config.toml
model = "spectrogram VQ-VAE"
dataset = "struck, bounced, scraped and rolled objects made by modal synthesis"
train_examples = 78125
n_mels = 64
hop_length = 160
input = "log_mel"
win_length = 400
bottleneck = "vq"
downsampling_factor = 8
encoder_arch = "vit"
encoder_norm = "rmsnorm"
encoder_norm_position = "pre"
encoder_activation = "gelu"
encoder_mlp_ratio = 4
encoder_head_dim = 32
encoder_fused_qkv = false
encoder_bias = "all"
encoder_qk_norm = false
encoder_parallel_block = false
encoder_inner_norm = false
encoder_patch_size = [8, 8]
encoder_conv_stem = false
encoder_layers = 8
encoder_width = 192
encoder_positions = "sincos"
loss = "mse"
latent_channels = 16
decoder_norm = "batchnorm"
decoder_activation = "gelu"
decoder_padding_mode = "replicate"
decoder_widths = [48, 96, 96, 96]
decoder_blocks_per_level = 1
decoder_block = "plain"
decoder_attention = true
decoder_upsampling = "pixel_shuffle"
codebook_size = 1024
init = "kaiming_normal"
residual_init = "none"
optimizer = "adamw"
learning_rate = 0.0015
beta1 = 0.9
beta2 = 0.98
eps = 1e-06
max_grad_norm = 3.0
ema_decay = 0.999
magnitude_pruning = 0.7
max_steps = 10000
batch_size = 128
epochs = 16.4
lr_schedule = "wsd"
decay_fraction = 0.3
final_lr_fraction = 0.05
warmup_steps = 200
weight_decay = 0.09
Rows from block 1 of the decoder, named by matrix and row number. Rows with one number belong to one attention dimension. Each number is 200 + 30 x the weight over its row's rms, rounded and kept within 0 to 999. All counts start at 0. After the name is the row's rms in percent of the matrix's.
# q: attention query, key and value (stacked) (decoder.mid.1.attn.qkv.weight, 288x96, the q third), inputs 0-95
# k: attention query, key and value (stacked) (decoder.mid.1.attn.qkv.weight, 288x96, the k third), inputs 0-95
q.24,095,200,152,200,200,200,200,200,200,107,200,253,200,200,200,200,200,200,234,200,277,200,200,200,200,200,168,200,200,117,118,200,200,200,200,254,200,200,200,240,200,200,263,200,200,200,200,200,151,200,131,200,200,200,200,214,200,200,173,200,160,200,200,157,200,135,200,167,270,200,244,200,200,200,200,200,200,278,200,151,200,160,200,226,200,254,200,200,200,200,200,200,200,200,127,200,200
k.24,113,200,200,239,200,200,200,200,200,150,200,200,200,200,237,200,200,147,200,266,150,200,169,227,200,200,200,200,200,200,225,235,200,200,257,200,160,200,200,260,200,200,160,200,200,138,200,200,200,200,165,200,200,200,200,200,200,247,200,234,178,200,200,200,200,168,200,159,239,284,200,254,159,267,200,200,135,150,169,232,200,200,200,200,200,282,294,159,200,200,200,200,200,200,173,232,171
q.25,102,200,247,200,156,200,161,200,200,236,200,141,200,157,200,121,160,200,200,200,156,200,168,200,200,200,200,200,200,284,200,200,125,200,200,173,200,200,200,200,200,200,200,151,200,200,200,200,225,235,200,200,200,200,200,200,176,200,264,200,200,200,158,288,200,200,200,150,200,200,200,130,268,157,200,240,219,200,200,175,200,234,200,200,200,259,200,200,188,229,261,200,200,157,200,138,200
k.25,110,200,200,227,200,200,200,200,200,200,163,200,200,200,200,229,200,200,247,200,200,200,200,200,200,200,200,157,200,234,200,200,95,158,200,161,200,149,232,171,200,200,229,200,200,200,200,230,200,200,200,200,200,242,275,200,200,200,200,200,119,200,200,222,200,200,162,200,200,200,236,110,257,106,228,233,145,200,143,200,200,200,200,200,240,200,200,233,200,200,200,200,200,200,200,241,288
q.26,104,200,200,242,170,200,232,200,200,200,172,147,200,163,200,200,134,249,200,250,158,257,237,200,200,200,200,126,150,200,129,200,200,142,200,200,245,200,232,200,200,200,200,167,200,200,200,200,200,200,200,200,174,200,254,243,200,200,200,200,200,200,200,200,200,200,200,180,200,264,200,200,200,200,159,200,246,200,200,122,200,179,200,200,200,282,200,200,275,200,200,200,240,200,240,149,256
k.26,109,200,200,200,171,226,133,183,136,200,200,200,200,140,200,200,153,200,218,275,200,271,200,200,200,200,200,124,200,200,200,200,200,154,200,200,200,142,200,227,125,200,200,200,177,261,200,200,200,200,200,200,200,200,200,200,200,200,173,200,200,200,200,200,200,200,200,161,200,302,200,200,139,238,200,200,200,200,155,200,200,237,200,200,200,240,136,200,200,259,200,200,284,200,200,200,200
q.27,107,254,200,200,173,200,200,200,200,200,200,200,200,200,200,200,232,200,261,200,162,275,200,160,236,200,231,200,200,200,200,297,200,200,231,274,200,129,243,252,200,237,157,200,200,200,200,242,200,233,200,200,200,200,200,168,230,182,140,200,200,166,200,162,200,200,200,200,129,200,200,256,246,230,122,178,266,200,200,158,200,150,200,200,200,200,200,200,200,200,200,200,200,175,200,200,200
k.27,119,283,200,200,200,200,200,158,169,200,200,200,200,200,200,170,200,143,200,139,200,200,200,122,200,200,200,147,200,200,200,269,125,200,200,200,200,163,200,250,200,200,200,141,200,200,200,176,200,200,200,200,157,200,220,200,154,200,200,132,200,200,200,172,200,200,200,237,200,200,200,247,137,286,258,141,200,200,200,240,175,200,200,200,200,200,200,200,200,200,167,200,254,159,200,200,248
q.28,108,200,200,162,261,200,200,200,200,227,149,200,200,200,200,200,174,200,200,230,200,200,186,200,200,200,200,200,200,200,200,251,234,236,200,200,161,89,242,200,200,200,200,200,200,200,200,200,162,200,200,236,200,200,200,200,200,200,200,200,268,200,200,200,200,200,258,200,268,107,170,141,200,200,275,200,200,101,200,200,139,168,127,200,200,177,200,200,200,200,200,200,200,200,167,200,200
k.28,106,200,154,200,200,200,200,168,200,240,231,200,200,200,200,236,200,302,200,241,151,200,200,200,200,200,200,242,200,200,200,200,200,200,200,200,200,128,265,155,200,200,230,226,200,149,200,235,200,200,200,200,200,200,200,200,226,200,200,200,293,200,200,152,200,200,200,266,200,114,273,151,200,200,152,200,200,165,200,200,200,260,200,200,200,200,251,200,145,200,200,200,200,241,200,229,200
q.29,110,200,200,258,200,232,200,200,159,200,200,200,200,136,200,200,180,151,200,163,200,200,156,200,135,119,285,200,268,167,200,200,200,200,200,200,200,270,200,171,176,200,242,200,200,200,200,246,200,200,179,200,147,200,200,200,200,296,200,260,200,200,200,200,234,200,200,200,164,200,200,200,200,200,200,200,200,200,200,236,200,200,200,134,269,200,200,182,200,200,200,200,165,200,276,200,200
k.29,130,229,200,200,200,200,200,200,157,200,79,200,200,200,178,256,200,123,200,200,200,200,154,200,128,200,200,200,200,200,200,200,167,244,200,200,200,244,169,161,200,200,200,200,200,200,167,200,136,200,200,200,200,245,200,200,200,252,117,200,200,200,200,200,200,251,190,200,200,145,182,150,200,146,200,200,200,200,200,248,140,200,147,185,200,200,200,200,200,155,200,179,200,200,265,200,167
q.30,104,200,200,232,260,200,200,200,200,200,200,236,200,130,229,200,200,200,200,141,200,200,200,200,123,200,200,200,200,200,164,200,140,200,200,200,200,200,200,200,200,200,200,200,200,200,144,200,200,200,200,245,267,200,200,200,170,200,200,200,200,291,200,200,245,133,261,165,200,229,200,154,200,200,200,241,200,200,200,295,200,200,143,152,261,200,200,200,200,200,200,200,164,133,241,200,200
k.30,102,200,200,200,200,200,200,154,200,200,200,200,200,122,200,200,200,200,257,145,157,200,200,200,200,200,200,200,200,182,200,200,200,240,200,200,170,200,200,200,289,200,200,200,200,145,133,200,200,253,200,263,200,200,200,200,200,200,200,200,200,282,200,121,200,150,200,165,200,248,200,200,234,244,200,200,200,200,200,226,200,200,157,200,167,273,200,231,250,200,303,200,200,200,200,200,200
q.31,125,200,147,200,200,200,227,200,200,240,200,200,200,200,200,200,200,200,200,200,200,200,287,200,164,200,200,140,224,224,200,145,200,183,180,139,200,237,200,200,136,200,185,200,238,230,200,200,221,173,200,200,200,200,200,200,161,200,200,154,200,200,221,200,200,200,156,200,109,137,139,200,200,200,170,200,266,200,200,200,200,200,200,200,227,200,139,227,200,200,200,200,287,272,200,129,170
k.31,111,200,127,140,168,237,200,200,116,243,243,200,200,200,200,236,200,252,200,200,148,200,262,175,169,200,200,200,200,200,251,200,200,165,200,141,200,260,200,200,200,180,200,240,200,200,160,200,200,200,200,200,200,200,236,200,200,200,200,200,200,200,200,200,200,200,200,200,200,125,200,200,146,200,200,243,267,200,200,200,200,200,200,200,147,200,149,162,239,200,145,200,291,228,200,200,170
q.32,070,200,200,200,152,200,200,249,200,200,268,200,200,200,151,200,200,164,200,180,200,200,200,200,271,200,200,200,200,200,276,200,200,98,262,200,200,200,200,200,200,200,167,157,200,200,223,114,166,200,200,154,200,200,200,255,200,200,200,200,200,128,200,200,200,200,200,200,200,200,200,200,200,200,200,200,271,200,200,200,200,200,327,200,200,200,200,200,200,200,200,200,200,135,200,200,200
k.32,069,239,200,200,152,200,200,200,200,200,200,200,200,245,200,200,158,200,200,200,200,234,242,200,200,200,200,200,179,200,200,150,200,200,200,105,200,200,200,258,200,200,107,200,200,238,200,96,234,200,147,156,200,200,259,200,239,200,163,141,200,200,261,200,200,200,200,200,200,200,286,200,200,200,200,248,200,200,200,200,158,200,200,200,200,200,200,279,200,200,200,200,200,148,200,200,200
q.33,076,200,200,200,200,200,258,200,200,200,200,200,106,200,200,200,200,200,200,160,200,152,287,200,200,200,130,152,200,200,200,200,200,200,200,200,200,200,200,200,253,200,200,257,200,200,200,277,200,200,200,200,200,200,200,200,143,200,200,200,243,302,200,105,233,200,200,200,200,200,200,200,149,231,200,235,200,200,200,200,200,143,200,278,200,200,200,200,200,200,200,200,200,200,200,176,259
k.33,075,200,166,200,200,200,200,200,200,200,200,200,200,200,200,200,200,200,263,258,99,200,270,200,200,200,154,200,141,200,200,200,200,200,200,200,200,200,200,174,200,200,238,200,200,256,200,298,242,200,200,200,200,136,200,200,200,200,200,200,200,247,200,235,255,200,134,200,200,200,200,200,200,200,200,200,200,291,200,200,200,200,255,200,200,200,200,123,200,200,233,200,200,200,244,200,127
q.34,074,200,200,143,200,200,200,200,200,200,200,263,200,268,200,200,200,200,200,200,200,78,200,200,200,200,200,200,141,200,200,200,200,200,200,237,122,267,200,200,200,200,200,245,200,200,200,200,200,282,200,250,200,200,200,200,200,200,200,200,200,200,200,200,200,218,200,155,200,132,324,259,200,200,200,200,272,200,200,200,200,200,200,200,200,200,200,200,200,153,200,200,200,200,200,200,200
k.34,086,200,169,200,200,261,200,200,235,200,200,200,200,177,296,200,200,200,200,200,200,200,200,200,200,150,200,200,200,200,200,265,256,200,200,200,200,260,200,200,200,200,200,200,200,200,141,141,280,200,200,200,200,200,158,200,137,243,200,155,200,276,200,212,200,200,142,200,200,200,200,200,200,200,200,200,200,200,251,200,200,200,200,200,200,200,200,200,270,200,200,266,256,272,200,200,272
q.35,082,200,200,200,270,200,117,265,245,200,200,200,171,200,146,262,200,200,200,200,147,200,154,200,200,200,200,258,200,200,200,200,200,200,200,200,200,200,200,200,200,125,200,200,200,200,200,200,200,263,200,200,137,200,200,200,142,200,257,200,152,167,170,200,200,200,252,170,200,152,200,200,244,200,233,239,200,200,93,200,169,200,200,200,145,200,200,200,200,200,200,247,200,200,200,200,200
k.35,081,200,200,134,159,260,200,200,231,200,155,200,200,269,200,200,200,200,144,220,200,243,200,200,200,200,200,233,153,200,200,200,200,200,170,248,249,251,155,200,200,200,200,148,165,200,200,147,267,239,200,200,259,257,200,229,200,200,265,148,200,200,200,200,200,240,200,245,252,200,200,200,200,167,200,200,200,160,200,200,200,200,200,167,229,200,200,159,200,130,200,200,244,234,200,154,200
q.36,073,200,200,200,200,200,135,200,200,200,200,200,200,200,299,200,200,200,200,200,200,251,200,200,200,156,236,249,200,200,200,200,200,152,252,200,200,162,269,200,200,200,200,200,200,200,254,200,138,200,200,200,200,246,138,200,200,200,200,200,200,200,200,200,266,200,200,136,200,200,200,122,278,200,200,200,284,200,248,200,200,135,200,200,161,200,256,200,200,236,200,200,200,200,200,200,200
k.36,079,200,200,200,200,200,200,200,273,200,200,159,155,200,200,200,239,200,200,200,200,200,200,200,200,200,141,200,139,200,200,200,200,200,200,168,200,134,200,200,283,200,200,200,260,200,200,200,200,200,200,238,200,277,200,114,200,200,162,200,200,200,200,200,200,200,200,200,153,200,200,200,200,266,266,200,200,200,233,200,200,152,200,200,200,110,200,240,200,170,250,134,254,200,243,200,200
q.37,074,200,239,279,200,200,153,200,200,134,200,168,132,200,264,92,200,167,200,200,200,246,200,200,200,200,200,200,200,200,200,200,200,200,150,200,200,243,200,200,200,279,200,200,200,200,200,200,200,200,200,200,200,200,200,200,263,142,200,200,167,200,200,200,200,200,200,200,105,200,200,200,200,200,200,200,200,200,200,200,200,115,200,200,200,200,200,200,200,200,200,200,158,241,166,200,288
k.37,081,200,200,200,200,200,200,252,200,106,200,200,200,161,200,172,200,200,200,200,200,257,200,200,200,122,150,200,200,200,154,200,131,200,200,200,200,140,200,200,200,159,200,146,200,200,200,200,200,235,200,200,154,200,200,200,200,160,200,200,240,200,200,200,200,200,200,270,200,200,133,200,225,200,200,274,235,200,165,163,119,200,200,200,146,133,259,200,166,200,200,200,200,200,167,200,200
q.38,075,200,200,200,200,200,200,200,200,247,252,200,242,200,150,200,200,200,200,200,200,200,200,200,200,268,235,200,200,200,258,200,200,245,200,115,200,200,158,200,200,243,168,200,235,200,200,256,282,136,200,257,200,200,200,142,200,200,200,200,200,144,200,200,200,200,200,200,200,200,237,200,200,200,200,246,200,200,200,200,200,200,247,200,247,303,200,200,200,125,200,200,246,200,146,200,200
k.38,074,200,200,200,167,200,200,200,200,200,146,200,243,200,200,200,200,200,200,168,168,200,200,200,200,200,200,200,200,200,256,200,200,136,200,200,200,133,200,200,200,302,200,200,200,200,200,200,267,163,200,200,200,200,276,277,200,200,146,200,262,200,200,200,200,200,200,200,200,200,200,251,200,200,200,200,200,200,259,200,200,200,284,200,200,261,200,169,200,257,145,200,200,200,200,200,110